Weights of a small masked image model: encoder patch size [4, 4].
Rows from block 8 of the encoder, named by matrix and row number. Rows with one number belong to one attention dimension. Each number is 500 + 50 x the weight over its row's rms, rounded and kept within 0 to 999. All counts start at 0. Numbers have three digits each. After the name is the row's rms in percent of the matrix's.
# q: attention query, key and value (stacked) (encoder.blocks.8.attn.qkv.weight, 576x192, the q third), inputs 0-47
# k: attention query, key and value (stacked) (encoder.blocks.8.attn.qkv.weight, 576x192, the k third), inputs 0-47
q.56 073:529519559547461490572495546500576445559470508443574499524524564482502511493568508535474483447458487588544500404437518479492440469542492426475489
k.56 095:561489499469509542453589479548458565545534573475490602529597433603519557460507480499521427519486485479544588462567522591581540491452447490483469
q.57 099:543513499438444486483506506510571476469497548487510448532515552479505453502574426574491478461416516465570405445507487462570472550478454545561516
k.57 100:513498471507540529514392529546543437434511469503543414513462562423513512538515483556508551485488483574493512517476453437431537476529600483561620
q.58 069:422499452422522442465531524509540492511558499531522510534528418494514499453475509367528463421514402498445544542488506535538553404520534532504537
k.58 087:468513500502493484588490514443508453407510476471466421499402561425447482591496553504498509517482539524429470521439533411453436509559499462526530
q.59 081:427542456535560465471530455510423569425482533518473561482532364530517512534463513412566462472507469513472573580500530552456527463482566541434478
k.59 089:463524539518516495600512536443489418387504415516492403506447554426416498545519585453540524492490530521426417492476534405479425452581476485510501
q.60 114:576479509531426492492438538574521436460443487536490437442486585487485489483550431534442550555475590520563434520474541505595404565467492495499549
k.60 094:527454456450502501389528522563496472570458592494517551549597473597569530426533405533514409475455451477554557470587507616555515532448489574441539
q.61 099:548474491568447531552494497534478453501438443471503463439502580420487456480533510558415569543511548538526495524473509482485440598467499476492486
k.61 104:550506480504487547424550466529445555553533561478503628509564446613511500440500441494469432482463475453577549453579482593579526543450469487448474
q.62 122:565477439507412540496483553556522460460438443520474424473474614485454470468577432549441535519509555503584438504476554496562418505475547484476573
k.62 097:522495476462497483408489521575474474579471524486503556514556416560593494433495402468530442502476428497564582487582537633537536536438572539455539
q.63 091:522547574444494562559486462421530458462556538528516503539458516451521386561552473583492482502469524437508355436475506424484548512496440522578514
k.63 110:480539532494535529554401540483544495409528466518555406491402593420483498517491542517481566496517483490479498517456447427467511428533580487533582
q.64 074:479579473446521516433566421408490485518587542534502528513548461522483455545491500530511418426431464491518515438513413490501551507409502570552437
k.64 088:592565522571458539473477479477514542497399341484488534435479552496477484483607490504442399522451540472548520446597406446492572488491521509529521
q.65 122:540525452437545507442535477425522532570575535530520572558534494569521527455459459505514458425429435532458576440547416572471543429480463582575482
k.65 104:552552522544547522482516465436467498480475398543496529469491541523517446529509471432569377477404528464471505436577488450500575492521558613540476
q.66 078:419521545521519596601493548550530527427512469423512464484419542419472540464513582476522535510584554492511496540412545465504461500618519384551570
k.66 101:463427510458516479536475555499533471499563566479524504502490481458431499515462521478492581488584500510459452584440560520491431585501492423501460
q.67 089:518565435482562533455588460476428502618524517523526505531496483577583493462586421390509435464430423510515463489529535545536499505491413546488474
k.67 092:608542494521484585431481487488498504475496428471470502496538537524615439483530468565502419494457555546555475455529633461509511519466573587585476
q.68 086:539503443525525447587456477501423458457446491507474431448471551479523427570526467477514454567510496389539349585550569512427449538464573547438476
k.68 094:549447445513455474446443516542519529503452481417523473571526446574537514486545484562449422494491487439543648488528439531536497467485523481516576
q.69 114:498480523456513521426545487470573561505583576466540564574513476553523590446451494518511460457489406539455592441535373527514526377528481534545536
k.69 122:471545541463599548561484479419472474498518460478537518459453560430467468524492540411532454479509463546439442424507420404479593456530541552505527
q.70 069:383549513532582555486556444410399530578529521545461575504462486502536525500487511376576449491471466414456519590535487527493514426524490490505528
k.70 081:520529609437498542503441582477438512534526476435566486504537604445516489512453473472478486482520546549489438412522611422541511469552560499551488
q.71 082:553572430506542514477588469521472492582466492520468521505461501523609492547627446478535429462444460522517491568542534554531528545415434520488484
k.71 094:642553522491464595490470509501494526484489451452525472473588563510580400484523456569480470496493598554548445437532629496547519517491530578552479
q.72 138:562462440447458511425573510483581592529562540468498535553587442569508563421511442541474517448458470500498639458550407558559522414430472525522555
k.72 108:482576537493569543560463485437498506480546483567474483468433559449529426492467502453578510474501537473511463444512451443492594450469549615497480
q.73 082:498428515419433520465495521479579552566550537478571538537579451490520554422528481522461496429505492551463694421500380545525544445545483455563560
k.73 095:460582538503561583558533468502526476506525550599502490476423542460501451514468515475580583494538542581491347535445552508457547549491488525559451
q.74 065:563564482529438471453490478440478485519487562522497467583534473593505468511482515579514472472483458489514539491585495539431561448416499610442482
k.74 093:581573511540471469477458426473439499503439418505466501445521536493536476487556470490475387487409518474518515464614439452564539440470546503520481
q.75 087:448455566538490489546405582541470520465473443452573489431423544407495494467514533477513551476547496555453479439464500474547487561594486423494525
k.75 101:409456490506531495533486534494511482514544642499528507498446547458521552491430521450495534514544457530402480573429541486441394546498459408471479
q.76 056:576491491502484494392536481517490493533488509511510528575536492545535529544508423592526480484440496508561525530612503488423512451413592602482467
k.76 091:545594497518477493490456454482454512504471353529504546495456475494486479500544495534533393527460494455496544474603401501547578398446546518539502
q.77 097:517480484571466513571510522544462487480403479516487483444458513434476519536546521546488500571529577494559471591462609470514460526529545433492531
k.77 100:467430473446490484545485537493556459509564576454506439534542462467472530534474552545517679526598492540509519567445559516457443570523462451478507
q.78 083:437491490492536535544478497537558475515494503480521506459460486395437464547519579463544464576582521558513460575489570424518465553523471424511495
k.78 102:431425474497511512507506580545555442536519596476534417488526503479439496534452518503446588505567548532503460547424564505453420574532486453486506
q.79 122:493533476581495471551428510513443448488453432521475440429425565452499444587524536516503516562540554477493364563454587443484473607492530474471501
k.79 134:522430486496414461463532538556553520533474554479477468565538427570486540456493469555423527530518487474556543588446544567514395558465479462483543
q.80 084:394523563555499584539477487506538437458489433444484471439423512445488480483552565436511484506567530500515489551446543471514512526552524411494529
k.80 101:442439508466502468550516595532566438515516597482518442514513491482465516541481525522487638502615534555458491564443554467483382544524478399538536
q.81 112:478479520523520463583421531511464435403454468457513466455444607423473449544446550525453512522555530458527408476486561405429471585527559481506495
k.81 101:441433483471452429471521491514515492540507532490506577568506480543479587473474473555489534533526419459488572597510415568475469548464426401461555
q.82 081:503533457537571463563507511480372425452470491536432482471426508528475489596529511461561476529543496437475308525513611462451518559503523514413446
k.82 097:532434424493405463467483547526540483536445493470516478529566466564499561487519502594412427529511483432548600495577405571524452451491506449481561
q.83 085:543542391496534407426520522495453517500455508562465506556471474574566507506544425479535488464445496443544475545521533590507547480455536612433447
k.83 100:582540473491458487470497480517406554464471418514466511500492468516554452449551472486485447482451501467571525458624479490506605447514547600520545
q.84 073:548490486468462442489539471467418525566497526571428501511589451554537473539472406547522423528423506432565465560565503565414571518419533608459462
k.84 097:580580474499455467493500473486461526512469378525496491458499515529482474485559450496444459487454490448570574471597410469567569405477528575520551
q.85 105:499526508562486466567465538544471436471411456507480442446437510453448433571552502475494529590566595473504380527452606461464469574500549473420452
k.85 129:510431477501439448426538509547538507503453510489450494576550427581491525446522455543469529535501510469532548586475497582502394545471446440501526
q.86 099:450480525571500569582510496506526506472465474499494436422458553423485514549510568510484568551549562515513492573464574444553438569507525398470538
k.86 103:457417501488519481522518536543529483494548573463512453533543456481459504527439559497474623523560529493498492566438557489475393525496508453532519
q.87 060:418536594525514546552487475554545463509456460500557448496401492391519577513490566453538484566484457624444522507418505444585477496535491417571499
k.87 086:449404495429471522523560539532552478513564606505532503536518494527528489490438550457525575512601489520513421555373578499493417582535434482513483
q.88 111:526505439457510454422523465447500506533574553488516559566583490596569480487477445516523487425415420491489545467571412547472556473437487618554508
k.88 108:581566466509508488481521453471469515507453405553481556488461551503554496502557435494521362483414468477521482419600434480513625460515515612509475
q.89 067:538510504509525557489533538542586552612588567457502537527578473476538597482582531531484538478540525612541697512479414545591458470548465437563552
k.89 085:437558521494505524514506492479485502522509553565479517526491473502512476485500469510525593487523497541483360489432631516536499621510478556503431
q.90 109:553478477466451515452524490506567566506565550464486535536572451515504550426518485562464477459439445557477689476536381558520546412459432518562539
k.90 102:475581585468604547572480483477497495495523499558483520446440519416496456532484543409579520480522509542477405427479495469438602476482546555483449
q.91 105:553488470476486469465537459442469552513569576501522570551519464545571498461475439484514479420407430534483512472554407582496576445470419619530457
k.91 106:534553487508514539455514452492437505529460422557478568466477524547546459506519477469496355505425473487484514478579459491525577490481500546530502
q.92 101:490556451457547492466597472466448488618542546504469520574483447526567493537528431413537413414443465472487476472498496561524535440460438526561487
k.92 096:583525534523476602491481523498497525465493461468485418496544581501564411477539437515484455494459592527597438412514597483570501474529540595570492
q.93 105:475484560564506565556479535513480479479423424524471483460474533414451495506514563473457523588591571519495482524467590456538463547533513398478544
k.93 107:433446503483495485533481546551556465514548585426528465549536477474482539474480538531463652521610537532486463572440567505470410563525457430480486
q.94 078:453435419520507446555527505516472397540419450505485443432456521444468455502521532428540510535510527472535411568484573481507429585461516464469517
k.94 091:444449500502494469462565622575498506536518624477482450557558504537477547500408489529519606517514552539539444563432591557534465600494472485544498
q.95 095:474540473449537541410618467495519584596535587517514530523576415526581551473592446518530467447432447540478613495491479549592510477453450537545532
k.95 099:530567563462578587526465488456492473494505473539475470440472526428578430523485553454547525474483567510502397444462615430510513477547589596546445
q.96 124:447508493558506511570425520533430395511459462509480427460443562435448446559539557465527526544547543461488401548442580413447467624518517441467469
k.96 122:483428469528425455463546539565517477553492570474472447559581450545466538470501451551410541522509503479549532581448560547514394547483470399520527
q.97 093:497537517555509456592472492500426453435430469539442472431407534448422461587492540507483544531567527478522320512488614454407493573528530495470462
k.97 107:489413473564397458441494552525518494534449505458482523551560471571533580462559498529410461496508510465562616556501472524550425508462438443471555
q.98 066:511426536527429626462501497481590487597490535527490486482541460475466545406515521481482598447510507625494549532383463535539446505543441384557607
k.98 087:420437534464502523504558493541575473516538642533517507526516509489474502559486539494538569458555517536491437586407607522468453555502426471500447
q.99 061:467534555489468549572439522527565476513510459455499461457443512499514486486496501398539497543583482578437508541475476449600461495531505418500566
k.99 090:433430500438518471545486547536492450499553621509532478509512486468512529504402563523548602524592495544438490572394606543452406530505454461506507
q.100 070:524553492494480570456506468471472579491546544516570552583557515489515454551435505535512441433498459443512548479593401468396562462493478606527443
k.100 088:561537524547561540514461467461479544486509396507532558457486523480531444473527458516480410477493492494520534425536385450489592417469508481480526
q.101 071:584564458531521395474509509498443475470493493536443460475485499591540523480491461485504492503427514384491427505606571528449524542390548557369451
k.101 087:543541442476489480438450445450440502514471402489495493499542477520490482509582440553502433471406511437560555411574461474504521412510532550504522
q.102 078:554572495488569549455571482452491518622550498541528475545465480485577481471599410452501451402441431461490528468562513528603499469482430502514490
k.102 090:572522531538488564523473510510504466433520418496474447452520570464585404497510495500541439528435590556538446396532578446516540430552565591579494
q.103 102:540515496470521563438580501483570566559537558518470539554547428525585581471543459507538455480409429492521585499508456599553519441464432532527572
k.103 100:518557531477558542540452458483444491486548522487526479463478534463528404555430542474583526489528534499473418416482599461466555488505531597554423
q.104 118:531517499419516512404566454455509554561571557506478535573586425544543528430454447487497477408419435509501612443556444537519519418456460573555479
k.104 105:504543522520533544489484475433485528517528405544486549478510525459564445533518464464561431467456518513488489405531460451537621461516511610521450
q.105 122:486492562570487468597429550518492453415462426504509471439445564421449468545500537519491537562571540478552393524434567437447481606513540448453477
k.105 107:523466445488426445460508583575523526507503576485467482530553480559467543444492467526464485524512466512532532560507559556503357581495415429482501
q.106 072:469479539503516575576434562533520513504537503454508521445498569387481531495506574454484554510591527544446546521469533440543439497602456359530577
k.106 093:400465483504555518540487540498548477487574589463517491507500505448487514527457551485502616514580499576468461551419563507435417536530455450517468
q.107 072:524477577453468568486473498465581591573573499463565516510626472462520546456569507501432507447508468574501657425457410475530517486541401477607578
k.107 088:418547579445542532534566467523508473499522548550477518450486480448452428566468494504531611528537506558473381517391595451464497565543526530508416
q.108 090:453482491542468458477529562531437408525465442513486453459495524479512470490557498474522538591550551499545426549446564520532444582487532437428498
k.108 098:447455472444455451503497619554501487489512578501470458548540484533477546482429483503523622519564508497496473563435578567472411590485484468536486
q.109 077:523477521521459497519446565509563547421520500425575472440498604425417522523453539546426522467589522496517489449516473483427458531599569447512527
k.109 093:402460476514501431497530491460536486484495547492529593582430437530468563499499509445476523521512435494472581589509363492413476494484481395462556
q.110 088:556500434463503538402566522508511473629533560514502532578546440549590498459620430454491509473461442536501482528507506549557521473434466581517521
k.110 092:573534529487484593440519542517522515470476422522507499460518536525590411486493453496535469492454547526570484418483587498575515516520534593534467
q.111 084:464407499518478504527435561531494487503536443403586524449444560430433550457455520443457547486540519534479466461510458438504500466626568435503474
k.111 100:467464448429516512514500504522588513544556656451560532532456524470511540519471550491454514503511427543411445576435529515475434588497407438518500
q.112 096:537495476456491497402539474497565590575555593474550558555591479538560555439494513494472518444444473542515654445502394530541498444481469505505578
k.112 109:480558568500563582548489478458475480459512494551489511416456535416526476506454531452588536484523519549451373462505496440451576530503535552550423
q.113 064:511531461517469506479518513457543527425565552506519543526568552507531517589446536612475502408483422514531567446500459526416487500487478532566477
k.113 078:547512449522522531534493431444468518466497414458551489415405555458482523491589491412513466518476460495465589430576381444489527462511525507518507
q.114 115:523499445452485447413550462479515512562550527497513568565577488588540490453476429514533437417401438490480529481558412557506549465450498580512458
k.114 112:534537498513493515488523467465462549533487415550507517513505543550525495511539440470518380488396483478531507454595427481548596434499493593484491
q.115 138:542535450452527508453579473442508543533566553493515535551564457579569517465501441538492457425405458540493604447562406587505535453462437600521488
k.115 115:530580527517531559495491434490434514471466442537473565467465503484551451494518450468558434495415542454507509458580484488548621455509561596510487
q.116 098:472507421513484478556588467517529490494459501586433522527450491519523506540602519588512463579514523474539465606479541526513503544436486501464491
k.116 079:496540591576476449500437524505479515523412443510486452437638437536517518501518490582484486520532538404605555432580509501560474516486576533434566
q.117 062:594494469514473471515467497500514435474452476578473533488562463595518514518428472587538483487418498439528455500527556532472567495465516602478444
k.117 089:543562488541465477455440430431440514467419412502464521481498546490491494517550501504442409506404496438525524423591379477489573397478544552503530
q.118 072:485472482512553555459501485559499486463503443480577483482419548439475553441546536425458583540542520593485562505390497481491488516602523398510563
k.118 090:438451513489562475514552538479515504504582628511536464561449480449540503506385507470554558495554511494455424538396593489455472500543466461509429
q.119 140:485501525573496499581452512535459422490424426524497444460428537441464440566498552504493550586565552493503350533447580430472466588550561454444500
k.119 120:488435475498418447463534545570551498522462576481485475573560472549499553488487472574459498526530506516530555558460501546479376551491449431475532
q.120 094:517449494566497488548497517543455512439391407490467473405418525422439493501552568469502549592561559470484435544470579469504453519544577398441550
k.120 098:418438524435519502541482557551536499461521627466486457527531467501499531516470546510507620503573503530465498585456517545492399517481489467482487
q.121 128:526469438456474547411549481499566572563554580509529558529571416577519553395530451534500461455450447481492660497495444583588498413425458506509538
k.121 111:481565547450587555562491463446492490496554474541497519447462576471547436521501511428582525482499549530490406419510527487502580506488556575535449
q.122 082:500560490536560479540520463544469418508461508533464516516451463510552461582617443512505445549448545455512418570505603525479511545464516516470473
k.122 093:548528550522427458464478567558460523446442405478486458490534428565506533457586477563448456490476568456569585433523520493562501432455587484499537
q.123 088:445511547545514416548444511543438434399445431518536488459436541449487434518505507517517536542575545484500373547503598475450456563515562500444440
k.123 101:541425477515441460462542518570527527499451509461466479579525492574452578478574439532423509545484465469549614545543436535559433503442447435481519
q.124 096:484490474498540543410628456481513548604532553501467544548531432536562552484577480485547431463489487545472587511505483541575551464449420491550533
k.124 098:541563534502543593531480480449501521506516428536493419441491548466539442548515507465540486517487545497537421441491613425503515487512611574541494
q.125 107:459545499529511471606437532509386408462420468544482421431400551475482449583517506478509488587560568427486314534474595442449497562550600464457429
k.125 104:510453411528402457445470517551523478501484520450505460564573494568506533497567486556387450505504496472507615572495497556549416532502476395477555
q.126 114:461507558546509509567432529528478441392462409455494460450405538447460475563499567450508557541554523498515371490437558414445469533539595432472490
k.126 106:486391472464448486483481569555547487496552593482547497585487486504511551477499521540474540522576457518469506585473547527490407512496409390498517
q.127 078:486525555562476546583431525542555483466483458439541480462471562393476506519511555412496518548544539578507500516440494410501492552572502414565526
k.127 098:458456540504553520523497529505507471523548575499515461506524515466487507495457563516474622525601502527493428537398582473463395539529454458513479
q.128 158:475451505551440580436473566573535533518442439487527438429543488473410516419564479511425591517535549476570477519417551486526441475499591452466561
k.128 112:436490522522529463528536489426435515408543542461505587497432446515495580515416559455550480467572460442393533455557424477446621457558544481396546
q.129 109:478456463433502416527499509497500420503535590496530544580474539504583506533451520522543460411464433529456554511530402526442504558503451519585554
k.129 108:557584522523468556541448531576538492521448474553477414470491551493511429484615477540434503522444525554585463501443629492522419538519510484599525
q.130 100:489555562471587394565513510476438379504559490506479514544495604516562459551443543491555470416489436521473474416554446481424547496539533534529418
k.130 102:584465464447441513456452518570574484593486499511541446547535568518546463511564420525422492447460512583575495534428569525526410523494457474539509
q.131 089:575549531547514438545516565505436469501541506476463476557561556542527463518421515514527501447461527417464480373546414487491507430505503554519375
k.131 097:545484458477464466463484396467400456452530608417519567617527486562555588475435505518459462443544463467490620574519432573513528458448564459391474
q.132 085:444498527590465551407522547553551505527445429470483445415518516485478523381528455473441594511494480471536470549456490493508465463479561482472504
k.132 095:410479525525489502544455448435417462434516536484530542523434472500486607488446560451509506476529431449462508519565407507500586416516542498436481
q.133 077:497473421469426525411511502569512546459500509475495508510512434463478561424466493534435535508487539542599554570480540513503505551467488486494588
k.133 085:442520579604573559524516511476455558427455379505439554471476483516443463499464540444553476601478526396409500426572459451459562536553521544508490
q.134 084:424453452509473534443492458536564573484488483502502498429513491454451556429604485511420480546510502567552463600433573551510485540514507431513572
k.134 089:480527526536573537483528578487608498505487410544516497487455477457462416532544516438535487542471544500492396404456544440473519499615503562592555
q.135 073:532607561514513472567539496456437458410483502478505504477475548515534465516477561456530444453491467546398476448546526537447543424460432509534384
k.135 073:603445429509435493507511488544507468524468547464455454531493496506484544506523488533491460479500449579543546497473536479505385524422504411444480
q.136 095:461402419457453527454496485493505534518467545510458551558501436494518568468512426564453486484496479501521546565474533556551523596498465490506567
k.136 087:499548546538578578550540555596554479563492450544477429430508489499509392504573514488482520539504577468529388415483599484454419563555504485594541
q.137 087:491521463525520677579511418506513558439496493519481459454429472473443453587575536472515484581538547519485497491467588441535493483550473473504480
k.137 083:530542477484461465456548533542440472605501515494507508476539458586491432498509515495603506528477466574544490450465546532532412563498487548571586
q.138 119:499423462506438562427530527546534609516458481472526472431507456490442562418529421519477530541493490493550493549402552525556446502460523437433538
k.138 110:392528556551544492523494481396420519429501465473479551512465473498412517486389587419565484528540470397395491458578400444478590431555520485458508
q.139 082:548555618544548445609436531436456395544527541454475504562501561525548481582470531498559513467543495514430522449560382485432469434515541536575433
k.139 083:496487492440408419471491432496369419507518578444485466544532497510571593483486486557484548435547500488508580538480415546501516473444515458379517
q.140 114:471612482470570524543562413464471501458517530509464529504440534502572415611472524455580406515445509524419445506544517498468566545514437561526405
k.140 101:568458408493436542468500501583582452572482457501511456516572553496560433522562445544477499551488528621581500533443595518538362608489446481535486
q.141 159:467541536457550430511558446429482506505572552513465563587497483528602483549404511447558409461436434521440516456585420531478554527503424589535440
k.141 113:596469448473467497508444512598619476566493517518503402507518534493538466495579462586450478532449571562595507527471611512539402581450489515598488
q.142 169:522569494458573449519549427451458487504558551516464582558511504562568479565419509455541406494464473537422523493578454549479559539498428561552445
k.142 109:550503466498481543471509521582612470565466494559493463493526539511478436531583441609465476561464576546551471516423599512567372551461433486615505
q.143 121:441422483532426581453463543561558549522464434484518426406527481468401526419595450496465571541507556488575472548425532469562417459485562441477551
k.143 109:430530562531551465510543521425393513426493528485478576515464429509482553495408576415561520498527435422438490447575410482428587462551550480440529
q.144 117:515456553585489557468481578545520453491477446509505459462536497488444491444574479499455589471535495399569452435459551495543418437499617483499514
k.144 119:421467552467552416476480486443417479454514532434540563526487501532499602473433548426560501476514452437418562493546397470464572417498551486386552
q.145 095:524588487478585508528567416476518520496513537557478562501467526507536412589486494497581410565502535490483414512534530502514562536508418555477422
k.145 109:531498452519450569454527498577579471587438467503516459474549518484519448491589450588456462517488527605567496542436595564554392607488454484552512
q.146 110:471459428566402626469522532541531572527443468504523470464534479459401490438580434477459567559498541464577513523460553517602442510462574442450526
k.146 109:408527551517556489515549477451400508455511493478500560487446441512498545518405576472581491517537448458427503494535397476439602492538524499412529
q.147 093:482471459579449590527456515518558524457418489497540431441488489455410461522591537524490552581549528506520514509482577451581487424536514450457512
k.147 100:435537544487515465477582488423417543465491499494479587518467399516444555523430556426560504487544462464451510464581439467447623439520545487428502
q.148 126:516551557476613410542495426488462411441512544500490552572439516495558457553433549488546454489529469547413494464582426493412532532561447519527429
k.148 120:577465406447458503488480500589593507565517480490543409494530536526538465449599440565451463521440545551574481518435608545548371556434453497564495
q.149 082:419462468487488631472520444522548605486434486493469496451515486422444518484528481479467502566553522543553539599488619489546464545510443452517550
k.149 095:417515525582507493522565503473466518480453456542465569460535433517441447502431520458540489564485541432513509457549477483513529554538534576519485
q.150 114:455461462552426579469513523550521556556463462511516442423538475495405517424545463513461573492496516453547519542443579482588428490455544447467572
k.150 112:436519567536557459529522497442406500423517537457474565479455461506498581531413595426573498481573464449426514479555407453483623486525548507441528
q.151 103:414463459533451592439474555517557556541464451528516429441524482496401511452574415498454557536483553449552480487426530493602464496464593451445536
k.151 106:414511540508547487507530455438421513428500495466514573480476468518488580525437575456552505469545453441415555504575417459431590461550549504406505
q.152 125:523538502475575412584511439450483469475519559513478537562476535497553451579449545497559422484512465520399512512583493487432542549522440547556433
k.152 110:564489452508466558488496500552565508558493484521490440504563546519483444497552414573434486560479559565589489509442600545572392576452469521562475
q.153 126:522563477453540450531510447437447453478544571507502556536443549523575487549439535475546399470454461518406527473570431501472572531560448554529435
k.153 109:590470478478460544518508537554616467582469461553490458492571500489494440533568446547456525514428559544588473518421570525541372573476437528584490
q.154 099:496545519541466553479552503536552550502450442563523452400498443508401520469544471471443542570476522519560467520435615489546466497529506474416447
k.154 100:450476461537472498487531475448429541398514494418519617559471512461484554504386519515537439477529471484439530516540421465457610470492520525402469
q.155 110:562487475427508440485538435453486539533513572529489577542504481519579523472429475505512403487472441592481563531554464579463548580516439533543495
k.155 105:581529442505448573533474530565593501554485433540511461457534543504496406505583424562420522522440545545589454486423572477547385555476464540589446
q.156 103:554514566520575453593443460486496418525518516541469511525434577518600404580444541455534496451510482519409460464541423435427487536548497494560472
k.156 106:554461470419454506451490524584577484612465538516530444514549496556557440472616442538457483449441507575579519542445603581518421579446480503541512
q.157 133:492468457523463593514422548546542521512458467467542440445484491450438508474559494506454548528574574476548477527430549465531415465502584399472551
k.157 109:435546543537514455474561520395368538420540506469457559468488417498487554478422580441561519476533473408440491427535412499474588441530509484411466
q.158 113:542567478468582431565524434467505482504537585530512544551486530527570469540475539460547415534451465576420507504568471561474555535530388580545441
k.158 109:546461433527452554493475549561635498550455451538490479482556535508511419533562413598444504560482552567562498519442594539552369539453450511598501
q.159 097:517582584500557475551501477492438502479497518551456536522490465509540428577445501427579487505465489500429492446523484511479522482473496540501421
k.159 096:570453450446456456535465424515480463490508599460548516546522540515533595521428507512494493508576470530524572624479441540562511482411490453418435
q.160 126:486396492534397483451468520556522532522467491477516471478539429488477611424511442553431595500512498445606522529420470511523472477452536444449598
k.160 120:420529604512555457550501483440382529408550511479464517507455508457447516507420590415542528448542437434410457448546405427455630409564566502447484
q.161 125:476479452562440625464508514525520587505464443493509446420511458465446545450563461529429557556515555470582474509433573480611460463489518441418558
k.161 114:425501516507523459522571490433434551428474497478439562516478450484469544532444575444577519479549463432410513460570433468444637454540547528442500
q.162 090:511589543583542513557477506536503501489482489531526505466472481476411412528495522500551508546486506472463497462468521468525497393534520514486413
k.162 096:458414477490468441481461470457410517454533556429527588539465496460477594494448500465505433456500437486433539570528411525526550443461546529440508
q.163 090:491564581551552375603478508449440417477562509491496533565436605482572494575410586484532452430543483491418506418596394446452488453522501539528496
k.163 091:524468476399415443501487499564468461550525595436495470498529538543534536434506478521490502462507496598557516509467526583536404535392496459441511
q.164 115:513555548449573378537517444465426426465548542512472541558480534524563474547397562489536446464505443512420492488560424497437569545524430525558444
k.164 111:602499442459473512496478513592602500574530489497496429509541569494544449487581454579432478482451525559571493535466584538536366565441484472568490
q.165 078:521442577535497391540454526563434376609517487474462450480495520463530509518407553459438523438563511441474465433468405496418487426461599480558480
k.165 068:471525567444530544598476482432435540573521531460477527464446509453484554538465525450432482455522453433421552517467457527483578380489475507388499
q.166 108:491578529415549491537538422417496504510559578492476527552490493536521444551475538492524405499458477528420527467580458514485566506537420580580461
k.166 111:541527465500489558506510546582579516571459491540494427482591485516507437488598422535464554557435581536548474472453577494516389558489430537601525
q.167 089:479464552569497452554409530547470392491486454486509444441537520472503524442490521499499610453549515430521525461484462441461439416472571420472498
k.167 101:459503548446550459533521490446420493461554540432485564522425481490512576464438550435516511445491449453405525448527396474479580437467561508397482
q.168 113:426467510549443581441472571540509546512460450472530425457510434464417532463535480511477588534512515457544506548451534446532421478506597441440569
k.168 105:400502547535556442502483458435419507476503504454486593499461436514475580524422545432552489505519426475427532495534380448430605477509532491417526
q.169 120:524557501437551422561537451446501474472508555512482533566465544485528476601410536462546436511475488545426493509544481485440554547559389545549456
k.169 109:587471449499438510480514523565603516521460471566504461507575528504493406497572444572464498547445564569597500512445579559515367571473468479578470
q.170 084:424448433426437518428468461545510590471477525487510481480448450452476569478500521478477465526507469529552484579461557465473513571542440440444606
k.170 089:465556533505529592526530558543588547509472418542493430425471460487456421478587465485530508500474534523479444404440599442511462496573443490582569
q.171 083:524569517469545591535565410435529519479504560566508540543470536490525390611539559465527390520507484567429427493545537507504515565508423542524388
k.171 097:549488403490425537458508519546563472567486494507516488493552542506547432475549414531434489524463544593605517518448584510505379616507482479529501
q.172 120:440443477532447558460513556524534550555454453489537439470555450484421564402573421526479581528525535477582515506423579495575460449467553489468567
k.172 107:405541537552521450497507498413436520440524531452514603498449467481481568482453569423588480498544450462418508480527419477471621450554553531458488
q.173 074:483524433428481504461473479435516579463515496525468525496515466446504456546574549475515490543508529524500510590506519517500495560558403482491522
k.173 084:487479482544471458517541515566508465523451430497489494484572505546456426491569498485523537586455551576584457481430600516472401678522454534564480
q.174 101:462428444561424599465465535543514570525429482537522444428529452501444517481593472494474541534500545461549513556435535499556431509512590468453598
k.174 110:423536548526560457501557490453445499456513511493454605520475441478474588502423554436550515523556453440405502486548397474481597492556544527403526
q.175 082:519517564494491286451440512540446399513548517501526508512545531563569562392443452528520548404521468490516554425511387520475513519427546488446488
k.175 078:519511494491559508520406463467520508448533536460513438562412559465558536499495520556418462459549490486512469560517479441516499425480498402536433
q.176 099:400457461442494501508497447493498520501541548507556523538467454434488530466478504510496431519498445541486534570494531491469556594553403476513588
k.176 101:486560530556513564490524571592530518547472424593480439455521452474453369542596496510527547534489562514526442436479615508474441570518466484592498
q.177 146:497560550472565427563528428439465427473543525514497545580456535490552469570427548479543433453508467515436506464590422492443575520540458532537407
k.177 115:566460457473463537475454514604576523563461498539500403507578558531549449497562451534429470523438527585602464552424571523580380565447487516584512
q.178 109:495440499534426530433490567578519504523508484480529437490502427523441588422540480548420560512491505448564527460445459469516448463457551436445569
k.178 106:440519561493533451529490479436387526400532544504494576491421452509490556521402555411564536462540457397394490492582418462429613453522573476441487
q.179 103:592552527586466464532470567519455437540465457543440462530544514560515470502473475482512522494462512447512488394540472541550505454452567549501433
k.179 096:545434487450518446465462423461430484433578582460501562562494503508530599449431528488513476463482455474465577525504403551512583444481553479432469